A small CTC audio transcriber, trained from scratch: arch tc_resnet.
Rows from block 2 of a small CTC audio transcriber, named by matrix and row number. Rows with one number belong to one channel. Each number is 500 + 50 x the weight over its row's rms, rounded and kept within 0 to 999. All counts start at 0. Numbers have three digits each. After the name is the row's rms in percent of the matrix's.
After each channel's rows are labels from the 100 clips, of 14976, where the channel reaches its highest value: "peak on" is the class under the peak. Only what is clearly more common there than usual is listed. The data: babble in 24 made-up languages, each with its own sounds, syllables and stress or tones, from a formant synthesiser.
# convs0: first width-11 conv (model.blocks.2.convs.0.weight, 96x96x11, each kernel summed), inputs 0-95
# convs1: second width-11 conv (model.blocks.2.convs.1.weight, 96x96x11, transposed, each kernel summed), outputs 0-95

convs0.9 101:530442417457512471437476495475576512576456536526503419483546532506431445434566501494635496464570438437403521527502560490472479442550480565474454426507489539479466510547510425471529440458504437448493496507515630518428422476453558520496516449509565458558533466615535451563585471512583469512
convs1.9 118:495592441558509531499491495507459482568559533501507554483473479527469434522460516574411509543412482481540506483495462630506445437554457455477520528447516473499555504368403542439548500459491538565456509505433445522608416475475504474371495475449508552359516481433522500444494532574482530471
peak on: /ç/; /t˭/

convs0.12 099:482505630466528470459525479550488382472550524454478499534622392544506521529507515486338495549411474492427458387527528516417503531459476511505486589469514502430474501472479477455493513475502601539464503395497439439501545469542492560528479480441516496435444513461484570492503587521500500421
convs1.12 097:489531454454492482454485491518494503419536586577579563408544419471499555492468456528458509569600476499463396492591475467521516480585445537460560431485552527474568500421481464591418410494484481510562466437540472620507516492546499432477490517513530508588453606501438520510556484532436514561
peak on: /ə/

convs0.26 099:513439466479504551577426558504470585480581447376478460546528466533479470465464476571381549569424496492474477558509511418576546471513580507499508432478396571444441474572430586520473563549487510595515468465421568522493489541543459555543496560546521563533447534478472557486548538539500527521
convs1.26 083:537514520441455418466486471415488515645544430476531513429514424476496477580473483492440462533537417445477505492392512452547499572446533483469414457451626455502453446534465528515477510434397497521467501508449502467437524456502526420453433531474508435551487473502439546526474417376508511436
peak on: /k˭/

convs0.10 111:474512483514404476462561555399523503403467542451501500551516493440441461521526515451457503466443492594429578609452409517525475506469530455571440453471468521537479525567542530532371511532553539471530499602470449461552526536552381431480453494588433501473475482476500466506453449526608530514
convs1.10 101:568470450472532466443484551579456550481576506477587492544459539479470454519545461441461505528520406508479490462603501585514535540609485607464560580384486546556520462487515498463543496486492572454441510544494563507418467513526459477613521540513497437507456607489478544497539476432564531616
peak on: /t/

convs0.27 076:570458415532541557563461534475476489547514397434503486562447503579497620465549470549493459471518519460409559497484527482566492503559614528569423555467503522460496527472606408508476462493430459522543502509452455442494600494489466479520449510413446477469511464554558526519446390424563474554
convs1.27 099:501586483550456518543513593628471480606540560439460423452431645543490547468500538479508509504497465510532534469507480601403503471521500560464486455475471443515532440463390464441502530404547525514500429521534543436415481447490550563561468560577498536515480514409514486465550517491494563506
peak on: /ʔ/

convs0.38 109:477578500469504515472454510511534493558515478504433435535457544497489482493443522430455569521498531410540508576491516487466502537536499563495531551593533438354461514607576397532530488469573443421439486395551444452457460556426524500525541417479534405527571509520580473547537481446465456440
convs1.38 095:568494425533477518523496576564461390487494450507479521473420498581440465563513521531468469634452473463539549598561497628524538437494514501522357548405465577407533571448553527522513496493443492511493542481452524490520477544495533456502491505501570489547532501415509473486521479548526478376
peak on: /q/; /p/

convs0.6 093:501509469478492483491490505530573506395531475491509475504442524401511414453519541481466510413516464562550466536511418480585396473434544529507486567520457527583511534462369493426519485602462407528443429418440507477476463491463448511517552403568499485440535519519436388504536513483478408557
convs1.6 087:485541465480470555557518531488425484516456440507510557467493540568541509522395517550524549448440542524497574431581582515494502524449583479576440414399502461428519542541500493545535511479545550487459573487492504475480434522460451518589513321453449544511517456455520410514496368495458535502
peak on: silence

convs0.0 104:508452475485527529606440574474469500506467493519460504571570519469552522594531579391479446541487500515533507526487478600569456479506502498478506600502529515549555499492482454525618516464444423560472428532464393567507319533517470461516461473499513435630549481482452474489505498450498470483
convs1.0 095:490512472478482518443429556502490487491584335500452481541461452500483481540606390558548506530536483496445427511511567472459558535520521490493589469434411484487542544435498526568430423432548558436463617430504499402475583528450501495482565445469466520423475526483558446491479514554475508512
peak on: /ə/

convs0.86 089:492470513546559399400564537419487477521489522507550466552506423491423461515499548510499487579459422439488506484385512401571492592427553510514513535448423541468488519480497491478526481495623596495450479441451454562474507543473441501548487538407471563479422487370469515491472492498469430556
convs1.86 115:449548514485433480444486475474463514560470471440449466544518373486510609528493458523460494402469476546498456493561513496451508521499423472503560528489547532544528504443409406526400410512429447577431512469534404427539524487528491486523590565488532516392396518413520493505494513531441427557
peak on: /ʌ/

convs0.31 096:481491444549410483569480516489404484560520582465521413504498483461557459448469527588523505422528499507412400576488489483542433478470408485515515423551519507445444481582578413473550565435515476520525429466434542484552541519560503487514529435450552446512474451498580623558489436470570467512
convs1.31 104:527535446396481505494483551524456564525566538528532511402533489563503456553542531471513575569484505505449455549443584495536423488514504465531502422498613458358568524462495564415519505488553413541480418497461504542558415576463459487529498448543539494499563548474565513404402501507514484421
peak on: /ǃ/

convs0.25 100:413557594435468452558512487427507447510502574537500460478414430427501527530551467450580486446507513527486580474578470472516520452488462490571371535569402474495477427489467541491440444509494452400533497472422452519498477521505489522427450579546412481538514426496463434493479426453586553548
convs1.25 097:529470553515524443406492539551441457487480500498482543544452456467507584474581570451504453561546519462535523559487451526516482487564542439502545476567431534493564549493431571397503435540481486458572594565532523560558562559485488527601571589429511530447519523583492582471485598468521410450
peak on: /t˭/

convs0.65 109:471528423467457505550508548498570531512545489543463560564510464557462530514522501464444527578480550551447598415534547539521439532531560508519518622642547499561515457534509620459561553586475549550483442473497508521520547489600460510537505479543378522561466528438465535525450512563576540472
convs1.65 084:615492472445590517527468487517409489527414475439615440394470485454525483414464451573508446564547476431516430460478505453473565483486507475479514476465493585466533530451482409494438468461492504444450528518479429518479495447483567530484484499508550570405527563576383441544565473511516481408
peak on: /t˭/

convs0.78 107:549424416388429449558450383509455501573408425519493536578577450489430473570455495492422521585514492452473512403484483584451493539527541538468493463491473478559416480422475486495520535445536485449532507554515425494476463428538452455486454551522474504620429569510508511469531485536518471434
convs1.78 113:549456403491447503538479582572508547448578566529487538509417466479424516449543555443446561564536458529464451448426473481430624430530502410487432493506512597483473472445513504448454502493496443495584552498502544607472470422406544440487491497480451485571506540553523535522549571498483586541
peak on: /æ/

convs0.24 099:572507432510490444507415461468526541528522476486553512558512482560451472519442474452371531533459624485496442468475404500497526480434511428479482457463357497498472522518406498433465524452592583506458467474534425528462554484451561598519522461551579537472547564588528537563475533458526443518
convs1.24 105:526480429441502427445422484446584448448360457516510507495543466527498593479502436500473480407459421438489516489530481469433473518389490499554492503473510452584535432453559412488449476445457450519564496471546585506474474503421512466534445453499466365491528524456459449433466399495449480494
peak on: /aʊ/

convs0.49 118:520461563449442462477529487440434499566459510516511494548375447403494520457572513464529481449465399455533651375539556466458541565546496535491487551475445496558466470459490568573536467561465445533493526580438504497489511558497478508492500483509452505497453427541555594439511516541481630533
convs1.49 126:539502488416482503539458571555525536507492495522443560564414539516454373420562514393551434512434386579505433509552479556483505450494502498528521489503526480563522439502560533451496574467587398489512525586498613498577592527444482490560514560504509575500513472526452510469459509556564489449
peak on: silence

convs0.92 090:492564564507425601506491485532485492503568531573533517432404498468414486550541538495485581419453474547405477526495567522551495438591495552480576579494543513439489533469559539599435535526537537490548517503573497563589484504490556541519531577579464563528522538412499430485529520556610518547
convs1.92 080:566442474563519428543545525392501544531458557435593519579553549459442554567447463516439386576461442473438450515452508477547484507522528476565399488497497528567530388446419437524511516472500507469551438471457460499560426467535542474548478450365504413486543480534496552523526465482494507489
peak on: /aʊ/

convs0.39 123:470572444515503497356520376484505515380519419505494452497450393436485599529471461553437453556548437576533508514460455482540520456501484461548438540564520536540504471461497544490469598444436522483599482450443479542535502511521480544482471481560424592568462541530540491463512524528579532555
convs1.39 104:657495480500510546561498624519454493511494485470508562492567491551435457514553523556486546578539572426563516515540508606546502537629502550487558478442575600547509544494499484548479488519378547464462524538521537526538505521443615512551509477485492466467508604525454452541500556454518543517
peak on: silence

convs0.58 084:540528542547484520392513597484465539395448520515435550433464480477494540505452536455405500430523476521477544499492557482500430444471497490489550449446552514542538456428456408350505476393442455504454411439466425501560413573471490501574526502468488482414483564500462513550482412535495468483
convs1.58 115:551491554653516468465498559479500432445448446522543513570483480517436577570545462535470418450456563489480467470480495529480427493451506499476475490563441491522511384550460462556533475476462526466565587517469516459488470478527560463430466380490530489570609435581600504431443509501447427521
peak on: /t/

convs0.46 086:487423535489513510508594515505529440419447593553466513434364506444573579534417508533435559498499500551447545548470480508485513465573455524589546613481511493525555540498540568453494607487455540560452427540445410565502495465548480461531510517570485412553498466492544592468555506506513502449
convs1.46 099:558454544483527445432468526481424489512508412480571517507557504473495490535552486516580510537609571517515502574474513539501489454555519571425432535520474603380477447581519443500459427518550590443536469540498512441460540501432431510552462391531490555389507531475425514444484495426554477427
peak on: /t/

convs0.88 111:522424589492526467507528438460516433357479462476462586424479509559538539494587478508415519518591449560539540567480517499567458462561472521574488552484484529435492468573560582483547611516539503557457491418512503491532589567435527447435467491484525464480477584501439601504536487483568503517
convs1.88 090:506505489511488471440487641456355444527531459537579430417574501401404475533436558504445460505488453459448435542486479595559568480482649402505525494464609549506509497484472479483490483531544545511502490513448553476466514482468512469533545512538524443464517495550435472484438560470558468477
peak on: /k/

convs0.66 093:505450506503413548417502485475517473520486514518560559564579451554474479514488510573513535506421524454463540429467437507532559573530537523581483562494454489452490553347535526544545455456502444533418522517501445499468547530541429580491533539498476604500389491341482484493604481522568512501
convs1.66 114:431569523468494378404500464509445507452545428519482468498480381457548578452528445457429475458509450522464479487555560447408467474497435432476545513537543436488517501421433528517421459535515499503470462421530385472545534500497513458510569500567484528384462578436480511493499539512441577589
peak on: /ɑ/

convs0.85 094:501485435521512558451495522538524442523442468455499471473463445495472506440489409493532501506430552469462531430518528497497506527539550515487502530494526619574509469434481603531458426463546579483566431453510465503536625512459395555496529553558371391446475388428504451429512430486505473550
convs1.85 098:481523546445538474478516471520504520519637512487534447499579487505459561466429557473521553508465492519568452527489531504476459561452486481543563479550501467513492463332465530435536504505524480415502362595584469514481474456528399457449500584519468487528522476463373526565498430549397496474
peak on: /y/

convs0.83 085:541440495508498453515512427492566522581455536481467526442493353466548501463475551441490521539412433354526512501519535512547440329569508490560408518531527451532500458524534490515515540573430523566445507415446498499496485472462523441525458503447448541609483495485546498540495410551523497480
convs1.83 091:467512488495483481499480582509524419512489470525545600576456487502451534555392485540584486446502576566389453477493430491468494576411562442485463431517531461528563458463513484495520432632527582504573593503481512527570468505463562434476469469475469452478511569504496628488410530475451466503
peak on: /ç/

convs0.19 090:477537496492457578616510482405492433512606500513522422460465458530488568464480475478567500481491401569435486545539435478544471414516439436551508499527548472586500493568445516494471520354495501472546488537432474511555461522497499547526525515596484427603470502580564427508477487424470592500
convs1.19 079:569442402494633496531518546592541459488493472512470593513574564518459416545513437552568456547467506497529562491481465508501476458598516523475413476443538539528557524501425509404498461428474585502447566573535528560519493605521518506517536498554516531413553529533462531414493563488593493452
peak on: /k/

convs0.75 078:599521515400458366491462522460523497614626439401465562510426485490549527471423452433489485602462497515492536438480384555493592500523491438526444484490522499489548412473500518539410504510481471525580482436535436446564516488461492478523468510468497535513506415539529499482460442524571485492
convs1.75 093:531405536605509457510555494567426514521411609581546482477507441545425617499508439445480590485500524409450500485544453495519491482463501484429422476509511479535505474446479582526518487481448554477595527469512526508458517395507535509465535488494569539598513571523522503410470460512369518554
peak on: /t˭/; /d/